From a checkpoint of a small audio frame classifier: trained on tunes sung on syllables by a formant synthesiser.
Rows from block 5 of a small audio frame classifier, named by matrix and row number. Rows with one number belong to one channel. Each number is 50 + 12 x the weight over its row's rms, rounded and kept within 0 to 99. All counts start at 0.
After each channel's rows are labels from the 100 clips, of 14848, where the channel reaches its highest value: "top examples" is what is common among them. Only what is clearly more common there than usual is listed. The data: tunes sung on syllables by a formant synthesiser. In brackets: how many of the 100.
# convs1: first pointwise conv (model.blocks.5.convs.1.weight, 160x160x1), inputs 0-79
# convs3: second pointwise conv (model.blocks.5.convs.3.weight, 160x160x1, transposed), outputs 0-79

convs1.37:50 71 48 48 52 66 52 76 74 22 51 51 44 41 47 43 42 52 48 38 57 43 57 61 42 37 59 54 49 54 51 53 57 63 52 57 58 54 71 41 45 56 63 42 51 50 53 54 53 43 71 56 50 29 53 31 44 56 44 84 63 49 47 50 49 65 58 54 48 45 39 68 62 51 53 53 46 50 62 45
convs3.37:46 61 35 67 43 40 48 57 50 43 51 38 49 48 50 49 48 48 47 36 47 72 67 52 53 53 54 54 34 47 57 50 61 50 62 52 51 54 74 74 47 48 51 63 36 56 61 19 58 61 55 57 30 55 62 51 30 63 42 59 61 72 48 32 27 33 45 30 48 58 48 27 51 44 70 34 30 35 38 59
top examples: reverberation (100); vowel: /e/ (44)

convs1.21:26 52 51 55 64 40 48 73 40 25 48 76 55 53 66 44 47 64 39 56 51 67 64 51 50 44 50 52 59 42 49 50 48 47 45 58 57 50 55 66 44 46 70 53 41 43 42 65 61 48 53 50 46 50 40 48 55 49 47 54 49 41 79 47 43 43 51 55 53 62 45 44 51 59 59 57 82 56 44 47
convs3.21:50 66 53 40 55 34 32 70 43 39 51 47 44 57 55 63 74 53 72 34 56 59 53 58 45 43 54 60 68 44 39 35 36 38 45 45 56 47 53 42 52 53 46 50 44 62 36 46 41 51 55 38 66 45 72 48 46 55 46 42 43 47 55 25 62 49 54 49 48 58 38 47 22 84 57 50 63 52 75 39
top examples: consonant: /t/ (50); clipping (25)

convs1.92:63 54 62 45 45 42 51 56 42 61 44 55 31 50 29 55 53 43 38 42 72 54 28 65 67 52 41 63 66 51 57 59 48 38 65 50 35 44 39 41 74 61 81 63 59 48 46 76 61 47 31 37 47 39 56 51 35 51 41 48 60 54 60 38 59 73 37 50 59 41 48 47 33 63 55 49 57 60 47 29
convs3.92:52 47 48 50 42 64 44 62 43 47 54 40 60 77 25 34 34 66 52 62 45 44 39 59 46 51 59 44 64 79 56 64 59 48 50 43 38 58 49 38 72 55 42 67 61 23 41 56 68 47 30 68 75 41 36 30 60 42 47 53 53 54 67 35 44 65 27 52 42 49 62 40 51 48 55 36 39 53 45 52
top examples: vowel: /u/ (92); child-like voice (75); consonant: /n/ (29)

convs1.58:49 57 54 33 47 49 44 58 68 32 45 32 56 62 42 45 47 46 51 43 41 39 64 47 34 56 63 58 37 39 60 58 38 48 50 47 51 59 55 68 60 57 59 63 57 58 49 60 44 54 83 60 61 48 68 38 42 59 57 96 67 38 43 47 51 34 63 42 67 53 64 33 40 44 37 52 41 76 60 61
convs3.58:38 54 46 72 67 51 65 51 33 42 52 40 41 64 58 53 64 50 45 59 62 61 62 36 54 32 37 18 38 47 46 50 36 54 62 55 48 59 54 53 44 54 51 57 44 37 43 43 49 56 63 55 41 51 51 51 56 62 59 39 42 68 44 58 65 53 36 40 55 48 59 26 57 40 57 21 35 67 36 51
top examples: reverberation (81); vowel: /u/ (41); clipping (31)

convs1.87:39 63 50 50 40 54 49 50 18 41 65 49 48 40 43 55 31 52 40 43 54 52 73 30 53 46 39 58 43 52 32 24 53 49 42 62 60 64 81 34 72 61 53 39 57 62 52 69 81 60 41 54 40 62 39 62 41 76 57 58 41 44 50 56 48 50 41 62 60 31 57 51 42 41 48 42 41 59 35 45
convs3.87:77 40 60 76 47 59 38 44 49 48 47 57 39 43 55 66 24 47 51 61 42 40 31 66 52 71 52 44 52 41 53 54 35 72 55 36 45 40 44 35 44 46 52 45 67 62 25 52 45 46 30 47 55 51 40 54 52 62 59 65 61 22 49 48 54 50 45 48 49 62 51 59 66 53 21 79 54 63 36 51
top examples: clipping (49)

convs1.28:48 70 53 46 55 46 43 55 60 43 63 32 40 50 55 57 79 41 57 41 55 53 70 66 60 53 39 49 50 49 55 50 42 54 55 37 35 71 63 59 40 48 39 40 62 42 55 52 51 38 50 69 52 47 53 48 47 33 54 88 41 21 46 63 39 39 54 52 55 62 76 51 44 44 43 45 57 31 52 58
convs3.28:59 53 44 62 50 74 46 34 34 49 66 50 49 53 54 57 29 61 57 36 63 43 54 28 67 39 46 64 67 49 45 21 64 69 37 47 55 42 29 58 33 33 39 39 41 72 48 48 42 54 42 45 36 35 47 63 32 57 50 56 41 37 54 56 33 36 60 69 30 72 49 44 38 43 34 39 54 38 58 33
top examples: reverberation (83); consonant: /ʃ/ (62); vowel: /u/ (46)

convs1.144:57 30 47 67 61 59 50 32 14 31 50 37 52 60 50 52 60 49 44 46 41 49 48 46 68 51 61 49 43 45 54 47 45 73 43 62 48 69 43 41 51 48 70 42 59 55 44 40 52 41 34 54 53 53 43 64 55 45 55 52 47 12 28 55 51 34 42 61 53 58 55 48 27 36 54 46 66 55 42 48
convs3.144:60 65 47 63 50 68 52 48 19 49 58 32 46 66 53 48 50 37 57 64 51 78 65 29 52 39 61 57 40 51 48 76 68 75 69 48 40 55 57 48 49 36 66 55 46 48 62 40 50 30 50 27 50 46 53 30 37 73 45 57 58 31 48 53 59 50 62 25 41 39 60 13 41 33 36 41 55 36 67 48
top examples: vowel: /u/ (55)

convs1.48:46 43 41 65 42 61 33 81 68 55 46 50 55 65 37 43 34 46 42 46 44 22 46 50 38 89 62 56 47 51 57 69 47 69 66 50 46 36 53 58 65 67 65 47 45 66 64 48 46 43 68 43 56 35 49 51 53 46 56 79 50 34 40 79 40 79 48 50 53 58 48 45 65 66 31 52 46 47 42 66
convs3.48:52 60 52 26 59 73 76 47 63 59 41 62 54 34 38 34 40 50 45 36 55 50 43 46 34 48 38 46 64 62 49 61 55 41 52 50 53 38 71 44 41 53 65 34 70 66 67 60 42 59 58 66 56 48 39 61 42 41 47 39 52 48 34 57 62 48 25 50 40 54 56 64 44 80 53 56 24 45 78 69
top examples: clipping (43); vowel: /o/ (36); consonant: /ʃ/ (33); white noise (25)

convs1.149:49 46 49 54 53 69 49 71 50 00 50 67 55 48 58 49 51 41 52 43 53 42 49 53 43 66 48 49 56 48 51 58 53 61 33 31 52 49 37 75 58 42 50 47 46 53 59 66 65 52 61 45 45 57 52 61 50 53 28 69 49 48 56 39 53 38 47 57 51 56 48 44 45 60 58 53 56 51 46 49
convs3.149:44 57 41 45 40 37 44 55 67 26 49 64 34 56 59 46 61 52 46 40 40 50 50 54 39 58 56 53 52 46 53 40 45 23 44 62 59 42 62 35 38 69 44 63 41 47 49 19 48 68 57 55 48 51 54 45 40 65 51 59 43 53 48 52 47 52 50 52 40 45 58 55 29 42 67 42 46 50 52 20
top examples: vowel: /e/ (54); consonant: /l/ (52)

convs1.79:60 46 62 68 57 47 58 47 52 34 49 56 43 47 39 57 44 30 72 56 52 60 68 51 72 49 35 39 47 61 51 64 56 49 46 29 33 49 60 33 44 61 53 44 43 41 52 58 50 60 50 43 36 87 50 46 59 33 63 40 46 56 32 42 64 49 60 59 43 62 51 46 60 64 41 54 76 42 46 47
convs3.79:44 32 47 73 42 49 42 52 52 42 42 41 43 68 34 42 61 50 74 65 74 55 45 45 47 45 44 61 61 46 54 35 55 43 45 58 62 56 29 47 57 58 48 59 55 75 60 54 34 55 48 47 72 56 75 36 50 44 32 64 34 70 71 40 40 43 46 30 62 52 44 46 55 50 56 43 50 59 62 38
top examples: vowel: /e/ (57); consonant: none (46); vowel: /o/ (38)

convs1.39:55 55 31 44 49 53 49 56 65 43 38 64 29 58 46 23 50 43 52 44 37 60 65 38 56 53 61 20 36 55 54 49 43 26 31 40 38 60 45 51 24 42 33 45 49 39 52 61 54 56 56 53 32 67 40 32 76 52 42 79 65 48 52 62 26 56 53 70 39 57 33 44 50 44 27 58 42 54 38 78
convs3.39:56 62 55 54 49 22 50 71 43 44 56 31 71 38 57 63 43 40 51 53 48 56 76 53 65 41 57 57 53 34 42 53 57 25 42 41 58 48 46 63 66 66 45 62 41 45 45 52 54 45 33 54 63 37 52 51 38 49 51 47 60 45 41 51 27 39 58 63 52 57 23 64 65 51 56 29 40 44 60 56
top examples: child-like voice (53); clipping (36); vowel: /e/ (36)

convs1.26:68 39 54 39 38 53 42 49 37 54 61 51 45 60 47 47 37 43 46 60 30 82 58 50 62 34 40 57 50 53 58 49 42 47 50 65 33 43 37 53 68 55 54 57 55 72 48 48 56 59 33 45 37 83 62 46 39 52 40 62 57 75 53 49 51 42 43 46 57 56 54 50 51 63 52 84 43 50 52 47
convs3.26:55 66 59 51 53 66 64 43 34 60 38 29 69 35 55 53 43 45 59 56 50 65 51 46 51 59 51 47 32 42 60 53 42 48 60 28 65 36 74 39 41 53 64 65 32 75 53 65 62 61 43 50 57 48 37 54 33 68 43 40 46 42 51 50 35 49 72 46 46 51 60 53 49 44 45 49 61 36 45 55
top examples: child-like voice (54); pink noise (31); clipping (30); thin (high-pass) (29)

convs1.68:43 49 34 48 50 64 45 40 29 46 58 59 64 45 55 63 55 60 33 67 41 46 32 53 34 32 30 53 57 59 57 38 50 38 28 53 47 71 82 33 63 61 46 60 35 35 49 25 49 34 50 57 58 66 43 40 65 54 66 41 66 43 51 50 73 41 47 44 50 78 45 51 58 64 35 77 70 45 53 60
convs3.68:58 45 33 57 73 48 48 50 42 90 52 56 26 35 48 53 37 64 52 41 40 28 37 43 39 40 36 72 41 36 36 48 48 46 32 71 59 66 39 58 64 61 49 42 45 50 39 58 57 47 68 52 44 48 69 53 35 42 60 64 71 41 50 62 51 50 50 83 32 60 30 82 36 38 66 32 52 46 52 30
top examples: consonant: /l/ (100)

convs1.157:47 30 60 56 50 38 52 33 55 43 63 50 57 65 47 56 64 50 43 61 55 56 68 60 53 42 41 34 58 47 59 55 39 28 69 49 27 45 46 80 49 43 46 50 50 57 61 49 52 48 65 49 54 35 64 44 43 75 54 73 36 48 37 45 58 44 39 48 46 48 42 38 49 57 21 44 42 50 59 45
convs3.157:69 49 45 35 67 49 53 56 58 33 61 59 53 51 53 63 40 71 57 36 52 49 58 60 60 31 48 72 60 64 30 51 55 47 42 53 55 69 51 45 44 41 48 51 60 70 74 42 66 49 48 61 50 46 60 73 46 64 46 35 52 52 59 43 50 60 47 63 47 49 53 53 37 46 60 41 32 22 49 47
top examples: reverberation (87); vowel: /u/ (46); clipping (33)

convs1.34:60 43 51 68 53 56 42 40 35 49 33 50 60 46 56 49 75 49 48 44 39 27 57 34 63 60 31 41 47 44 62 33 41 48 46 57 43 48 55 54 63 43 40 72 49 44 46 58 54 50 32 61 47 59 59 51 47 56 40 50 57 57 46 54 44 46 56 59 40 69 39 65 50 57 56 65 63 29 42 50
convs3.34:43 68 37 63 31 51 50 57 52 52 39 56 34 68 40 27 55 52 49 47 58 28 49 38 66 55 69 46 40 52 44 63 44 60 44 49 46 50 50 50 60 50 52 40 58 42 40 54 54 43 47 51 52 57 39 54 58 35 50 32 48 50 51 91 58 33 62 41 46 17 43 53 53 37 46 47 41 48 42 71
top examples: clipping (39); mains hum (38); consonant: /t/ (32)

convs1.71:45 44 43 56 55 49 45 65 49 45 58 54 56 49 68 53 68 56 55 27 46 41 55 35 40 73 50 47 58 50 63 59 46 80 56 40 57 35 34 76 48 43 40 63 76 59 56 54 49 30 32 70 27 56 44 29 54 38 45 55 40 50 39 60 53 19 48 45 46 57 40 49 38 60 48 37 52 44 47 48
convs3.71:57 47 54 39 69 48 38 69 59 53 51 46 48 40 57 69 34 48 55 60 35 56 24 45 35 37 51 38 34 44 68 52 45 25 56 57 57 72 49 44 44 60 56 66 41 49 42 71 41 63 52 50 35 50 59 31 27 48 46 60 53 52 66 44 45 43 73 40 42 59 38 43 45 82 58 62 59 46 34 44
top examples: child-like voice (54); vowel: /i/ (45); clipping (33)

convs1.76:51 63 49 50 52 43 47 57 58 47 46 31 34 75 46 46 43 61 60 54 67 61 55 59 67 30 49 49 28 57 50 51 37 36 51 40 57 30 37 64 78 41 65 47 35 41 55 68 39 53 63 67 42 45 44 43 50 56 31 45 51 43 44 53 52 34 40 32 61 47 59 67 57 49 50 35 43 63 69 50
convs3.76:52 64 64 43 49 58 36 32 56 48 36 61 45 38 60 63 58 46 50 29 48 50 60 34 58 54 70 62 51 42 31 35 57 52 58 43 66 47 47 45 64 31 39 46 54 62 48 30 48 57 50 34 54 49 35 29 46 57 39 40 24 49 57 44 43 56 53 36 22 45 42 41 53 36 54 52 09 62 27 66
top examples: consonant: /t/ (56); vowel: /u/ (49)

convs1.80:69 66 39 58 44 47 54 59 55 25 64 34 68 59 56 42 45 50 60 60 38 65 63 44 37 34 46 54 47 56 46 52 47 51 55 48 66 62 54 84 74 48 72 55 33 41 37 45 61 41 32 42 42 29 63 41 73 48 34 62 59 55 51 39 44 68 54 51 53 58 53 55 37 42 33 58 42 46 53 59
convs3.80:34 66 40 51 61 53 63 50 45 78 53 53 62 41 53 48 54 71 59 56 78 43 70 46 62 47 50 32 44 50 23 57 43 56 56 50 56 59 71 59 65 52 41 50 46 56 28 34 41 54 75 41 49 62 52 34 51 44 58 44 42 60 46 54 42 54 60 66 36 53 31 52 63 39 57 61 30 17 46 47
top examples: child-like voice (56); vowel: /æ/ (51); vowel: /u/ (38); consonant: /l/ (32)